{"model": "CTC image transcriber", "image_size": 64, "horizontal_flip": false, "tokenizer": "char", "vocab_size": 15, "hidden_act": "swiglu", "expert_mlp_ratio": 0.25, "patch_size": [4, 4], "layers": 10, "width": 256, "optimizer": "adamw", "learning_rate": 0.0012, "beta1": 0.9, "max_steps": 5900, "decay_fraction": 0.3}
Rows from block 5, named by matrix and row number. Rows with one number belong to one attention dimension. Each number is 50 + 12 x the weight over its row's rms, rounded and kept within 0 to 99. All counts start at 0.
# v: attention value (model.blocks.5.attn.v.weight, 256x256), inputs 128-255
# proj: attention output (model.blocks.5.attn.proj.weight, 256x256, transposed), outputs 128-255
v.20:41 61 65 67 72 34 46 55 63 46 41 37 56 44 41 24 31 63 56 39 46 62 45 58 63 51 58 44 69 58 66 42 35 37 40 45 68 62 47 58 40 58 36 44 51 63 57 41 26 56 65 47 54 35 65 58 66 18 62 48 55 47 44 46 49 62 48 51 56 31 55 56 63 57 65 45 55 51 41 65 58 46 62 46 47 35 30 64 59 55 64 66 57 39 56 36 36 39 68 25 60 35 46 39 27 48 66 33 50 51 42 64 64 38 32 37 60 53 73 36 65 47 46 34 53 60 52 51
proj.20:45 40 43 35 53 64 62 37 29 50 60 58 44 71 37 45 58 58 47 46 59 55 71 69 50 56 63 48 47 43 41 38 62 39 38 25 54 65 33 31 61 60 58 55 52 62 45 36 35 62 65 56 38 31 68 59 60 41 65 41 60 45 29 54 65 51 44 24 30 65 36 33 40 56 56 53 57 35 61 54 55 45 40 59 53 24 59 38 23 55 46 40 36 43 67 54 41 50 51 51 42 60 47 25 46 62 21 52 50 70 43 64 57 38 42 59 30 49 45 47 63 40 52 53 54 37 62 66
v.21:37 45 48 75 66 30 55 66 49 43 35 50 51 52 51 48 27 52 48 37 36 60 45 46 80 52 47 68 49 49 49 57 19 35 52 51 61 60 49 43 38 51 42 35 36 52 54 48 60 55 54 50 52 43 43 51 53 35 55 36 29 36 61 49 30 82 54 72 80 32 63 67 72 56 50 49 42 41 36 70 44 51 53 38 50 44 40 59 61 44 61 59 45 40 61 45 64 37 58 36 65 43 25 50 38 52 61 28 61 31 41 54 35 26 57 30 62 51 71 47 57 55 49 57 40 61 50 49
proj.21:54 50 56 44 60 52 56 38 59 49 34 54 38 76 50 68 64 63 58 50 67 39 61 77 46 64 77 39 52 35 53 28 68 56 41 22 52 50 34 45 63 73 53 49 50 60 58 51 30 49 64 45 52 34 62 64 61 28 68 44 68 62 24 70 65 47 55 48 29 41 34 63 44 55 64 64 59 48 51 55 41 46 57 39 46 21 61 37 47 54 49 33 42 49 56 51 38 50 41 61 43 56 54 24 46 51 31 52 51 54 52 60 54 42 45 60 37 62 35 73 83 43 41 56 37 42 46 44
v.22:48 63 37 57 63 30 48 48 44 36 35 55 43 38 54 54 29 44 50 42 38 66 49 36 62 45 45 68 55 59 52 46 32 46 44 60 47 58 48 46 34 42 54 33 30 48 56 49 42 44 58 34 45 45 49 51 50 36 56 38 31 43 68 47 30 78 48 79 80 26 82 65 57 62 47 43 57 43 52 55 60 47 51 49 47 49 66 53 48 52 70 52 42 49 35 34 62 27 61 39 65 45 41 60 41 56 48 30 57 31 35 56 36 21 61 38 65 36 64 47 58 61 63 56 51 72 61 36
proj.22:54 51 46 52 59 56 59 41 45 56 37 57 55 81 44 64 51 71 53 52 59 52 66 80 43 50 73 26 51 43 52 29 71 52 47 25 60 42 48 40 73 66 50 49 51 52 58 43 38 42 59 30 54 29 62 61 53 35 75 55 58 45 37 68 67 46 49 42 29 46 50 58 36 56 58 60 67 53 54 55 43 44 60 36 52 20 64 38 50 46 47 45 43 50 60 39 43 46 32 57 41 47 56 27 53 49 33 50 51 52 43 65 38 50 31 50 35 49 47 57 75 42 52 59 31 41 44 50
v.23:56 56 39 44 39 43 47 43 49 39 61 42 43 43 57 62 52 45 54 64 60 33 41 37 25 57 67 69 46 57 41 59 50 64 66 64 46 44 59 31 32 49 64 55 52 51 62 56 63 50 44 25 40 53 24 30 41 57 38 37 54 63 73 48 45 69 42 53 64 47 49 56 51 42 34 50 32 55 56 68 47 37 47 54 53 63 73 47 61 27 48 41 39 57 41 46 71 55 63 69 63 68 58 61 66 59 50 61 48 44 60 43 47 39 37 55 59 35 57 56 25 67 46 45 42 27 54 56
proj.23:65 65 28 52 38 40 39 57 70 55 35 33 44 45 41 44 54 29 59 49 60 54 34 41 43 53 73 58 46 51 67 50 62 64 32 48 44 39 61 62 45 48 50 34 56 57 52 42 64 21 27 49 69 50 33 56 25 60 31 79 51 46 70 66 39 47 58 72 55 45 58 62 46 57 41 55 54 71 74 51 44 44 54 41 35 53 73 37 59 56 56 40 49 45 27 59 49 43 37 73 33 37 45 69 53 44 64 50 57 53 33 50 40 52 60 63 59 54 43 65 49 56 54 50 32 27 43 55
v.24:66 50 54 61 52 48 59 39 65 52 34 48 42 38 58 61 40 44 51 51 46 46 56 37 46 41 49 57 34 63 56 50 33 30 37 56 22 30 65 53 33 50 43 36 44 44 45 62 50 64 65 54 51 43 38 34 29 47 39 30 54 50 62 45 27 52 63 53 72 47 54 60 57 59 44 47 41 69 31 55 61 34 51 45 58 69 39 69 44 33 69 46 46 35 49 57 42 38 68 59 62 42 39 70 36 32 66 42 43 41 61 52 65 35 57 36 74 48 64 47 40 58 60 60 36 49 47 47
proj.24:53 48 51 48 50 40 28 52 54 49 35 48 64 56 49 63 44 60 54 47 69 58 82 66 38 59 57 40 47 54 42 27 61 48 49 40 56 43 40 49 44 51 38 53 37 67 62 38 70 19 38 43 62 34 43 48 51 40 43 70 50 55 43 58 51 50 58 72 40 45 60 46 46 51 63 46 68 53 70 48 28 61 69 36 45 47 49 39 61 53 31 40 65 54 22 41 55 53 33 66 44 57 70 41 55 61 40 68 59 37 42 51 44 44 48 65 57 55 40 65 50 32 46 27 51 49 32 49
v.25:53 51 33 48 57 38 43 50 64 47 46 43 55 41 66 48 27 56 53 37 43 57 40 19 64 45 42 68 59 60 42 53 30 53 51 64 61 54 30 18 38 58 70 52 38 48 54 35 60 41 60 47 39 60 46 48 59 47 57 44 27 43 50 53 44 74 41 60 65 26 73 66 75 53 53 52 27 54 38 47 42 32 46 65 46 48 55 62 52 37 46 50 33 28 66 29 66 56 62 47 48 55 48 57 46 44 57 36 65 37 60 60 56 39 60 51 70 25 69 62 42 65 65 56 44 48 45 59
proj.25:64 60 33 49 45 59 58 47 70 53 61 53 25 60 35 53 56 54 56 37 59 45 52 63 40 52 59 32 42 56 64 33 76 44 43 30 49 26 48 48 53 69 42 64 53 57 55 53 43 30 57 35 57 40 34 56 43 65 69 65 54 52 53 65 45 42 55 44 38 48 37 53 34 46 45 60 59 54 54 61 27 45 49 38 38 36 73 34 74 49 61 41 46 65 45 35 48 44 42 56 36 51 41 53 50 48 48 49 65 53 40 56 52 56 52 54 38 60 49 74 65 33 56 63 29 32 36 47
v.26:38 38 42 34 53 40 31 57 43 43 58 50 61 40 46 47 61 48 34 39 48 46 30 56 70 59 65 57 54 34 32 58 49 68 68 56 71 72 56 48 54 53 60 66 37 45 52 52 63 42 38 40 49 43 67 78 67 46 42 64 31 49 54 65 55 62 30 70 47 54 63 50 36 28 45 68 54 31 54 36 45 67 52 62 59 42 55 45 57 53 38 52 66 46 49 42 55 40 40 49 64 64 55 49 56 73 42 60 51 53 59 47 34 37 55 60 26 58 61 50 56 37 41 42 57 30 67 52
proj.26:55 59 44 57 38 35 56 49 75 47 50 43 31 48 44 56 54 35 72 63 35 47 43 42 48 51 60 65 34 64 70 50 52 55 32 37 27 38 51 65 54 40 71 32 50 35 36 43 53 47 61 67 47 57 56 46 48 69 55 48 59 52 45 56 34 39 70 49 58 58 53 68 43 61 34 38 41 60 61 65 68 44 40 46 51 45 69 56 48 49 80 26 38 34 60 60 49 34 42 52 46 41 20 60 37 28 63 25 61 59 54 53 55 50 52 51 69 40 42 55 48 67 43 48 21 15 48 47
v.27:44 42 50 37 49 55 40 52 31 56 65 54 54 65 42 40 51 59 39 46 59 52 45 64 53 60 47 38 65 27 33 58 63 61 67 40 73 69 34 47 66 56 48 65 50 61 59 42 54 42 43 44 48 49 70 62 68 46 52 76 53 47 43 54 70 43 34 44 30 59 46 33 35 35 64 58 57 28 70 38 39 71 47 56 54 37 57 37 46 61 31 58 65 70 45 41 54 60 38 47 41 62 62 33 56 63 41 61 52 57 43 48 39 67 42 58 22 56 33 53 64 40 35 42 72 50 56 51
proj.27:50 58 50 45 58 59 69 45 45 48 63 54 40 38 43 50 64 32 54 52 37 42 24 35 65 25 46 73 42 47 52 67 32 47 50 55 53 55 66 47 48 51 63 45 51 30 40 60 37 73 56 64 31 62 57 49 50 66 43 26 41 49 46 46 52 54 42 28 52 65 51 53 50 57 47 48 36 47 31 52 70 33 34 60 47 54 54 60 40 47 66 52 33 51 78 48 46 51 63 38 60 43 25 48 46 46 59 34 46 65 67 43 61 50 65 27 48 38 59 33 45 68 50 69 53 40 63 52
v.28:37 41 61 30 47 60 46 56 29 56 63 54 54 66 38 36 65 55 43 42 56 52 44 60 59 65 48 35 67 40 42 50 65 59 56 37 59 55 44 63 70 57 55 58 61 50 59 52 44 53 36 54 48 63 71 63 60 45 51 64 53 46 40 44 74 49 42 28 26 60 30 29 34 48 63 65 53 37 58 47 38 70 42 55 53 45 51 36 50 63 40 62 62 65 62 45 43 62 39 47 31 55 67 38 64 57 43 53 66 63 36 49 46 71 44 60 29 62 39 47 63 39 48 47 69 41 53 57
proj.28:42 52 58 46 44 58 62 53 48 49 68 56 54 33 52 43 61 55 43 53 33 55 44 41 64 35 38 56 49 58 48 72 36 39 54 74 54 59 49 60 50 38 56 48 58 38 36 55 46 74 55 55 30 66 49 52 55 54 55 26 47 45 52 37 44 50 37 32 58 55 42 49 62 50 35 47 45 45 33 53 67 55 30 60 56 63 33 54 29 48 61 64 44 47 67 59 42 55 73 29 59 53 41 47 34 50 59 36 39 49 54 46 69 45 53 32 42 34 68 29 40 54 60 56 71 66 67 54
v.29:48 27 34 36 39 37 35 43 42 46 68 48 58 39 49 44 57 40 41 48 50 57 26 46 43 62 51 69 62 50 20 65 37 73 62 59 59 51 56 39 46 48 56 49 38 36 48 40 60 28 42 48 62 67 45 56 55 56 45 42 33 48 59 63 55 56 25 58 50 60 81 51 44 41 25 51 56 38 55 44 41 66 55 65 55 59 66 45 51 43 40 50 52 41 48 59 79 29 44 63 70 62 41 61 63 61 45 60 69 54 68 49 28 35 67 50 33 48 60 49 41 59 31 53 61 42 54 58
proj.29:70 50 42 57 40 37 49 47 67 44 41 34 32 43 48 55 48 34 76 53 48 42 45 35 45 46 64 58 23 53 61 57 60 63 40 56 37 27 56 64 42 51 53 51 43 39 47 46 50 23 44 50 62 49 35 53 39 51 33 64 46 60 57 72 33 51 79 69 60 55 64 72 39 53 42 53 52 66 61 47 55 37 46 34 51 49 72 43 71 33 70 23 44 49 44 50 41 59 40 62 46 43 36 53 58 27 66 51 54 44 54 55 47 55 57 66 66 52 33 66 52 53 43 46 20 17 46 61
v.30:42 52 41 37 53 48 41 62 40 55 64 50 51 61 41 41 53 62 46 39 55 63 33 57 66 59 54 37 61 34 42 54 71 71 71 40 75 62 41 52 62 61 63 64 49 56 57 48 44 39 42 35 42 57 56 59 78 39 59 79 52 46 36 61 63 47 33 46 36 54 54 33 42 41 62 56 57 27 62 41 35 62 51 58 42 32 52 36 49 59 30 57 58 60 51 40 52 61 32 34 48 59 59 30 61 62 41 56 50 61 41 48 52 66 36 66 27 55 39 58 56 35 43 40 64 49 58 53
proj.30:46 53 57 48 50 66 62 47 42 42 65 61 40 34 44 35 65 43 46 51 30 46 30 37 66 43 50 61 48 58 51 73 45 44 40 64 55 56 58 52 49 43 55 45 51 31 42 69 36 70 63 57 32 61 63 46 54 64 43 33 52 49 52 31 48 51 49 29 51 58 35 50 50 43 42 53 36 43 33 62 74 45 26 60 50 46 56 60 37 48 65 56 39 44 78 55 48 54 61 37 50 36 34 56 44 40 63 36 47 62 56 45 47 58 56 36 43 43 63 30 45 67 49 67 60 49 63 47
v.31:45 42 42 46 51 44 40 69 43 43 60 39 63 53 46 44 48 68 49 35 55 60 30 58 63 69 57 54 60 41 41 62 48 62 65 35 71 72 47 44 38 58 69 63 34 60 70 44 53 37 31 38 58 51 59 66 74 39 57 63 36 41 40 50 71 62 29 74 45 59 74 54 32 38 62 53 64 28 65 51 51 61 55 56 60 40 58 34 58 57 45 66 50 39 50 42 58 48 43 49 66 57 52 44 68 70 43 54 52 56 46 46 30 36 39 58 29 49 56 59 44 46 38 27 56 38 49 60
proj.31:73 68 46 53 45 41 60 39 64 42 52 48 39 50 41 33 54 45 63 68 41 32 32 49 62 41 71 55 36 60 65 54 52 52 25 46 23 61 70 68 67 52 70 30 73 48 33 51 38 61 63 76 50 50 63 44 48 60 57 40 58 57 47 49 38 38 66 56 60 57 49 81 54 60 47 62 41 63 57 57 62 35 46 39 59 39 55 54 36 45 77 34 36 42 68 52 48 51 40 63 53 39 22 60 29 30 55 25 63 60 57 56 49 44 41 40 55 36 54 50 43 64 36 58 26 27 57 48
v.32:56 59 66 53 66 45 57 40 58 67 42 44 50 37 54 45 37 59 57 43 57 75 43 58 71 69 54 18 43 59 78 53 55 44 60 25 43 52 61 55 45 64 41 60 36 50 63 58 59 49 61 30 39 58 49 40 67 38 57 43 46 28 64 46 52 53 46 65 62 40 41 47 55 51 58 76 58 55 40 61 37 48 47 53 70 54 46 44 63 38 46 56 50 54 71 59 62 54 73 69 55 58 62 60 66 47 69 52 48 54 45 50 61 33 48 53 54 56 61 45 40 65 60 62 53 65 49 52
proj.32:47 29 62 54 48 53 27 44 55 33 43 50 54 46 51 43 50 49 59 68 44 46 58 53 53 52 55 43 42 68 52 40 28 51 36 53 47 57 58 60 49 43 69 54 67 49 57 48 39 30 42 74 48 42 57 46 50 57 26 57 67 54 37 35 42 39 62 62 64 44 48 55 52 28 46 48 59 39 34 43 70 67 63 61 41 58 37 59 72 29 56 48 48 47 65 54 52 26 44 74 42 36 32 59 32 52 49 46 25 45 59 53 50 32 43 51 61 59 50 50 37 51 45 23 46 60 61 57
v.33:46 38 51 30 32 48 35 34 52 72 56 45 44 35 43 46 43 45 81 61 61 69 18 60 66 58 51 39 41 57 68 60 60 48 57 31 41 66 52 66 48 59 45 51 42 58 49 60 61 30 43 57 47 53 34 54 67 36 52 45 61 48 42 59 57 76 46 57 56 55 34 28 54 48 47 69 72 41 57 52 42 59 57 47 94 56 35 29 54 44 49 40 45 46 53 49 71 53 42 61 52 66 66 55 44 54 68 65 60 55 33 53 64 44 38 53 45 56 42 57 40 48 45 42 57 27 62 58
proj.33:65 43 47 34 34 53 46 56 53 45 61 44 45 46 41 46 34 39 58 52 39 61 44 19 54 61 69 59 57 58 58 62 35 39 36 64 54 42 74 68 28 31 46 38 62 49 54 40 43 49 37 70 49 67 50 48 44 54 19 59 56 45 57 37 22 46 66 76 55 40 53 75 42 50 55 49 57 48 40 30 66 50 49 43 38 64 52 50 65 48 51 53 42 47 67 66 58 26 58 74 52 42 34 70 42 52 63 34 42 53 37 46 53 36 56 36 60 49 42 57 35 61 45 33 51 39 57 65
v.34:55 49 36 46 43 57 40 45 52 30 53 56 58 57 50 59 64 46 30 46 40 42 64 38 12 43 61 69 44 40 23 51 49 60 48 63 43 35 46 36 59 40 56 53 64 35 46 55 47 64 55 53 41 50 34 56 33 78 32 47 47 58 49 63 60 47 60 47 36 66 58 53 48 45 34 41 39 47 58 49 66 34 52 67 23 46 65 61 55 31 49 39 43 56 29 27 38 48 41 59 58 53 50 61 51 52 43 55 44 44 78 41 38 53 55 56 46 44 54 48 41 55 37 57 40 35 49 55
proj.34:50 58 55 62 52 41 70 64 61 50 27 55 31 50 34 40 55 54 38 46 34 44 34 57 39 36 50 54 58 43 54 63 40 41 47 62 40 49 41 22 37 50 55 39 38 47 40 42 61 57 42 57 49 41 46 56 35 55 68 44 36 46 68 58 43 54 59 50 44 63 42 57 33 73 47 46 33 75 46 63 48 45 39 33 42 45 57 66 40 64 54 55 51 60 44 29 40 70 42 36 31 54 71 42 48 43 47 57 71 45 51 57 32 68 69 53 64 35 76 26 54 65 64 68 36 66 44 41
v.35:50 56 66 59 54 51 63 59 44 68 59 46 43 40 64 51 40 47 60 43 51 69 40 53 81 63 49 28 54 40 71 51 47 48 52 29 56 56 70 54 38 68 43 56 29 51 67 64 52 42 61 49 48 38 66 54 71 34 65 58 58 35 64 39 53 48 33 59 62 41 36 53 44 52 70 63 64 50 37 44 35 50 58 47 60 61 48 42 58 48 59 63 46 44 54 53 67 56 71 62 46 46 59 56 45 49 60 54 49 42 41 53 60 45 35 48 51 61 56 52 36 43 59 54 54 51 52 61
proj.35:50 40 54 38 40 57 40 38 43 47 53 49 56 40 57 58 33 45 52 69 57 51 61 42 45 65 51 44 24 62 53 34 47 59 35 38 40 41 56 50 58 37 67 53 82 43 53 49 40 30 42 51 43 53 46 51 68 46 33 39 69 73 33 46 54 47 52 41 61 36 47 49 73 30 54 57 66 20 55 44 53 58 51 51 44 62 41 37 62 26 54 22 44 63 54 57 59 25 55 81 46 35 33 54 51 55 56 39 20 51 52 40 60 38 26 56 52 62 40 47 32 50 43 33 53 49 56 49
v.36:49 52 37 61 51 53 49 56 48 37 47 64 50 61 45 57 54 43 42 54 40 34 50 47 20 42 55 72 50 70 24 50 41 50 46 73 53 29 40 28 58 22 48 47 73 49 42 42 42 58 50 59 49 53 44 57 29 56 51 38 47 73 39 44 54 50 67 33 50 58 61 61 56 61 43 26 18 54 56 44 53 40 37 55 18 50 52 61 45 42 58 49 44 49 41 45 42 45 41 33 36 56 40 52 49 52 34 45 46 47 61 41 40 61 50 53 51 35 59 48 71 52 42 58 48 55 50 44
proj.36:41 58 53 56 58 40 62 46 52 70 51 57 47 63 49 61 67 56 44 29 55 43 52 66 47 47 50 43 58 47 48 48 67 48 64 39 48 57 31 47 62 65 39 48 43 57 58 51 54 76 54 36 43 41 57 55 47 49 77 51 39 30 60 69 68 55 43 26 32 60 51 37 32 63 52 42 41 58 52 63 30 42 41 49 69 36 61 60 29 58 42 54 46 45 24 21 35 66 48 25 50 70 72 47 61 50 41 67 83 58 53 54 44 63 52 63 38 47 59 43 63 55 58 63 63 48 38 43
v.37:24 58 48 41 52 37 39 33 52 30 48 49 51 48 55 50 65 53 38 49 69 51 67 37 04 29 80 52 48 58 39 63 42 66 45 55 45 34 45 12 47 43 46 55 57 48 47 43 54 65 45 51 31 57 51 35 46 65 49 39 36 80 46 52 53 51 50 35 42 41 76 54 49 49 32 56 36 35 68 54 61 52 63 68 37 57 52 50 50 22 46 47 46 52 49 28 28 48 47 63 41 57 53 45 67 60 30 51 40 64 81 44 45 47 43 50 58 55 60 42 33 46 60 45 37 58 51 33
proj.37:46 45 50 75 39 34 70 56 46 49 38 47 40 46 34 39 61 61 46 56 37 50 36 50 55 35 51 40 49 41 43 49 55 42 54 49 46 62 38 54 40 59 57 35 40 53 43 45 56 50 51 53 61 45 59 53 54 54 73 48 34 41 84 36 41 52 65 44 55 48 39 61 46 58 51 39 41 55 68 69 56 31 34 48 39 50 64 52 40 52 57 67 48 57 39 36 35 62 46 27 58 40 60 48 41 45 59 51 73 48 58 46 36 58 55 40 50 55 77 34 64 46 56 58 54 53 38 38
v.38:47 38 35 51 49 66 53 47 42 41 56 62 58 58 45 51 60 44 44 53 47 35 75 42 23 36 55 66 53 59 33 44 54 61 53 83 62 36 26 50 66 24 63 39 68 58 37 51 41 50 36 61 49 46 40 49 30 54 45 42 43 77 48 64 59 48 61 37 43 51 64 49 53 59 44 24 30 52 54 42 48 49 48 45 18 41 60 66 49 48 52 42 56 47 32 28 36 48 32 33 43 48 39 49 52 48 45 44 49 35 58 49 37 64 65 59 49 41 55 43 61 49 45 60 45 43 53 35
proj.38:41 71 56 61 65 43 58 63 59 63 42 62 43 56 38 63 67 56 35 22 50 54 40 53 51 31 53 55 58 46 39 57 66 49 68 49 52 53 39 33 48 68 35 57 34 61 53 56 64 67 56 33 55 40 65 52 49 51 80 43 45 34 53 70 66 68 39 32 35 74 39 44 39 63 56 45 44 61 62 57 34 33 42 38 56 52 61 42 31 66 48 55 42 48 31 33 36 77 50 31 55 81 71 39 54 47 44 62 75 58 65 55 38 58 54 57 42 40 47 47 70 56 51 65 61 40 42 53
v.39:58 62 41 64 68 40 52 63 64 36 45 47 47 41 61 73 51 53 44 68 33 48 55 35 19 32 55 63 50 54 51 41 51 58 44 47 28 27 52 16 62 42 40 55 72 44 51 49 60 63 52 45 41 64 27 41 38 69 64 49 40 52 69 34 38 42 66 40 53 38 47 70 57 46 55 50 26 62 58 60 57 30 40 52 31 51 58 60 50 40 52 41 23 55 63 42 33 58 56 50 38 39 36 46 56 46 56 36 41 46 57 47 56 59 49 45 66 36 58 46 44 64 52 68 36 69 67 50
proj.39:39 60 52 60 61 50 58 47 37 50 28 50 58 41 49 43 53 78 51 51 52 51 62 66 58 45 41 53 66 42 43 36 58 46 53 49 46 74 33 49 55 54 51 34 47 56 46 41 40 55 55 51 60 48 64 65 60 37 77 24 42 43 53 40 68 44 47 42 45 48 37 23 35 56 55 46 49 63 55 64 60 51 43 49 56 32 61 60 20 65 39 72 46 41 46 31 39 73 48 15 48 57 74 35 56 59 29 71 69 65 53 58 42 48 42 35 48 39 66 35 74 31 52 61 63 66 32 39
v.40:41 45 44 47 41 61 57 55 54 18 59 58 67 78 46 64 59 44 38 51 45 30 77 37 24 44 61 73 49 49 13 61 49 49 60 71 63 48 37 44 71 32 62 48 67 55 54 37 42 70 40 62 50 51 41 65 34 50 34 38 44 63 33 74 61 45 58 48 33 59 61 57 56 54 36 37 41 49 57 47 60 45 46 48 41 40 57 62 36 37 42 46 58 53 34 31 33 51 43 30 51 46 49 54 45 45 38 40 51 41 56 52 35 54 49 51 57 44 43 54 55 48 43 45 53 48 55 52
proj.40:43 68 55 70 53 46 62 59 55 60 35 60 48 58 35 57 74 38 40 30 44 43 34 54 47 29 40 49 53 42 43 51 55 39 64 53 55 64 43 43 52 66 31 44 35 48 51 47 57 70 57 40 53 40 63 44 40 55 66 56 43 35 69 60 56 58 46 38 36 66 50 38 43 63 57 54 31 72 47 68 36 27 53 31 58 45 60 64 35 60 55 52 38 61 35 44 38 71 53 42 40 75 84 45 55 48 57 60 76 47 61 54 41 56 50 58 57 37 56 49 59 54 52 67 43 48 44 47
v.41:40 55 32 42 56 65 44 48 47 28 44 55 49 57 46 68 70 64 37 59 66 44 47 35 28 40 46 52 63 34 38 30 47 54 48 45 51 65 48 28 63 38 53 64 64 53 58 52 57 69 40 50 45 54 49 48 62 66 54 56 33 58 50 34 60 45 55 34 43 45 62 50 51 44 37 61 53 37 68 29 69 58 44 61 28 66 50 44 33 58 34 41 53 73 53 60 33 29 51 43 30 51 59 54 71 57 50 49 44 60 57 29 52 59 53 59 41 60 51 46 53 42 59 53 45 51 66 58
proj.41:53 62 43 59 44 43 68 69 59 29 47 45 55 40 54 43 40 48 34 57 37 51 34 52 51 44 41 47 64 35 60 57 48 42 43 75 68 50 35 63 47 47 56 52 44 56 48 38 45 31 55 53 70 53 45 48 64 66 59 42 52 50 63 25 35 32 52 54 61 39 46 30 50 54 46 44 28 36 57 84 53 49 39 44 41 45 53 64 39 53 50 79 49 46 40 47 41 60 46 32 72 37 48 47 56 36 58 63 61 51 38 47 54 49 30 19 44 48 74 43 56 44 80 62 66 68 59 40
v.42:56 33 41 58 50 47 54 67 40 34 66 60 55 65 49 60 71 59 37 56 49 41 60 37 32 43 51 76 48 50 17 53 38 52 53 77 56 34 43 45 55 36 52 51 68 49 47 37 45 69 53 64 51 42 52 61 39 61 45 55 50 65 40 57 54 46 61 38 46 57 65 56 55 60 49 32 31 54 52 38 64 45 36 49 15 25 61 50 39 47 57 46 49 59 38 30 31 41 34 36 40 50 36 55 49 51 47 33 37 47 60 52 40 74 60 45 57 50 51 62 63 35 47 55 65 53 42 37
proj.42:47 66 51 65 67 45 62 45 48 62 44 55 54 60 49 65 65 57 29 39 59 45 60 61 49 35 38 41 59 35 52 51 68 56 65 38 55 50 33 50 47 70 46 64 36 54 53 62 59 61 42 24 36 40 48 49 44 41 80 43 38 33 41 59 63 61 43 26 33 65 53 44 58 62 52 47 38 58 60 60 28 32 46 43 61 59 56 62 21 59 38 50 49 52 28 36 41 75 56 30 50 76 67 42 55 61 45 63 62 53 55 61 48 72 50 72 44 44 50 56 61 54 52 67 64 44 41 48
v.43:55 50 49 51 52 60 37 56 43 62 32 25 37 21 25 34 32 67 52 54 58 51 36 48 85 71 49 46 66 42 82 50 60 54 67 47 47 64 77 58 50 61 55 64 46 60 57 34 68 38 49 27 61 51 66 56 55 39 45 57 30 24 56 58 49 51 43 67 50 42 42 42 36 52 44 67 47 71 43 38 40 55 46 45 51 54 45 38 44 59 56 50 58 52 83 77 70 42 52 66 53 39 63 66 63 65 59 47 67 49 33 37 52 57 42 46 45 35 41 55 37 48 58 66 58 65 47 74
proj.43:44 41 43 39 47 66 41 43 41 56 60 55 57 45 56 58 36 43 64 53 35 63 51 59 61 60 51 31 52 44 68 44 39 54 31 37 55 49 70 33 63 40 48 55 52 46 71 59 42 49 42 52 49 50 34 53 58 54 37 69 73 49 35 37 60 38 40 46 73 51 55 45 45 33 61 55 60 34 34 55 66 45 53 70 44 48 46 56 72 53 47 57 53 52 54 66 64 40 44 62 34 43 39 51 55 55 40 64 38 33 29 45 67 49 49 48 68 75 45 49 37 44 43 50 47 54 84 65
v.44:65 48 61 57 58 41 84 49 57 70 45 50 52 49 63 60 43 43 62 50 47 52 28 62 48 53 42 42 26 68 51 52 40 34 36 34 38 43 40 47 45 58 42 42 41 53 47 78 48 53 62 54 39 37 52 44 40 38 61 52 74 45 52 32 51 52 55 40 62 31 39 54 72 48 69 54 65 57 32 50 42 35 41 36 74 52 36 56 71 47 58 55 41 43 41 43 69 68 72 53 49 63 47 57 33 35 53 41 48 33 50 70 55 50 63 45 60 49 43 63 58 59 57 47 41 51 26 23
proj.44:41 38 44 34 72 55 44 38 49 55 56 67 41 55 42 54 62 46 63 51 69 64 71 65 60 65 58 52 45 51 25 34 64 49 48 42 64 60 55 66 61 61 52 54 52 50 52 62 45 60 52 44 45 48 54 78 57 36 48 43 49 56 25 65 64 57 45 49 23 44 50 58 48 47 44 46 70 50 62 37 45 65 56 50 53 40 41 31 41 59 48 34 52 62 57 47 41 40 52 59 55 78 38 45 62 48 28 44 30 64 63 48 33 42 49 65 36 45 46 33 56 54 35 16 38 35 41 52
v.45:33 52 41 40 50 46 43 66 33 15 48 46 54 48 49 55 62 53 25 35 59 35 46 44 27 46 61 40 64 50 40 57 51 70 65 48 61 46 62 36 40 50 56 57 41 58 75 36 52 48 44 51 50 63 50 58 54 84 41 43 29 56 64 55 53 63 40 44 46 47 75 42 39 44 38 60 32 28 74 48 54 48 53 70 33 70 73 50 52 30 41 60 55 64 48 36 46 53 39 62 49 59 60 42 55 66 38 57 53 63 86 37 28 45 38 62 54 56 47 38 41 49 63 47 62 46 59 57
proj.45:55 56 40 76 35 28 66 57 51 58 31 54 46 29 45 38 59 47 54 57 42 32 37 35 45 39 37 43 45 53 53 56 50 61 57 65 30 49 35 45 47 43 63 31 54 52 37 48 48 41 49 52 57 59 43 34 49 55 53 40 46 45 76 47 42 38 61 38 50 56 48 50 46 54 41 50 31 59 58 65 57 37 27 45 47 55 47 52 33 50 52 53 53 51 35 42 29 61 42 21 47 37 64 56 48 44 64 49 69 40 53 45 46 66 64 56 62 42 71 49 46 49 59 74 44 60 49 34
v.46:41 40 46 46 45 56 51 49 43 65 46 38 44 51 52 34 41 56 87 52 47 67 30 74 71 56 46 40 45 58 62 52 64 52 57 37 59 59 49 72 45 66 45 46 36 61 54 48 62 47 44 43 58 45 55 57 62 25 57 61 54 42 37 50 53 55 41 58 61 57 35 40 54 39 59 50 75 47 45 56 29 61 54 32 84 48 31 30 56 68 48 51 51 52 45 58 60 46 57 45 45 48 53 49 50 51 60 64 54 48 32 63 72 49 39 52 43 56 46 40 56 56 28 43 52 50 35 56
proj.46:61 31 51 36 38 56 44 43 50 48 75 32 51 51 56 47 43 26 46 60 49 51 46 30 58 58 59 69 38 54 60 56 34 41 39 51 64 28 71 64 40 37 53 62 51 38 58 44 57 44 56 56 49 70 44 42 50 55 20 67 53 60 37 62 38 62 46 67 58 45 72 65 49 42 64 40 67 39 48 34 52 58 66 53 40 50 42 47 74 40 40 43 52 45 62 72 61 35 60 86 59 47 28 67 37 50 51 39 40 52 41 33 52 42 46 49 45 62 36 71 37 52 54 26 45 27 56 57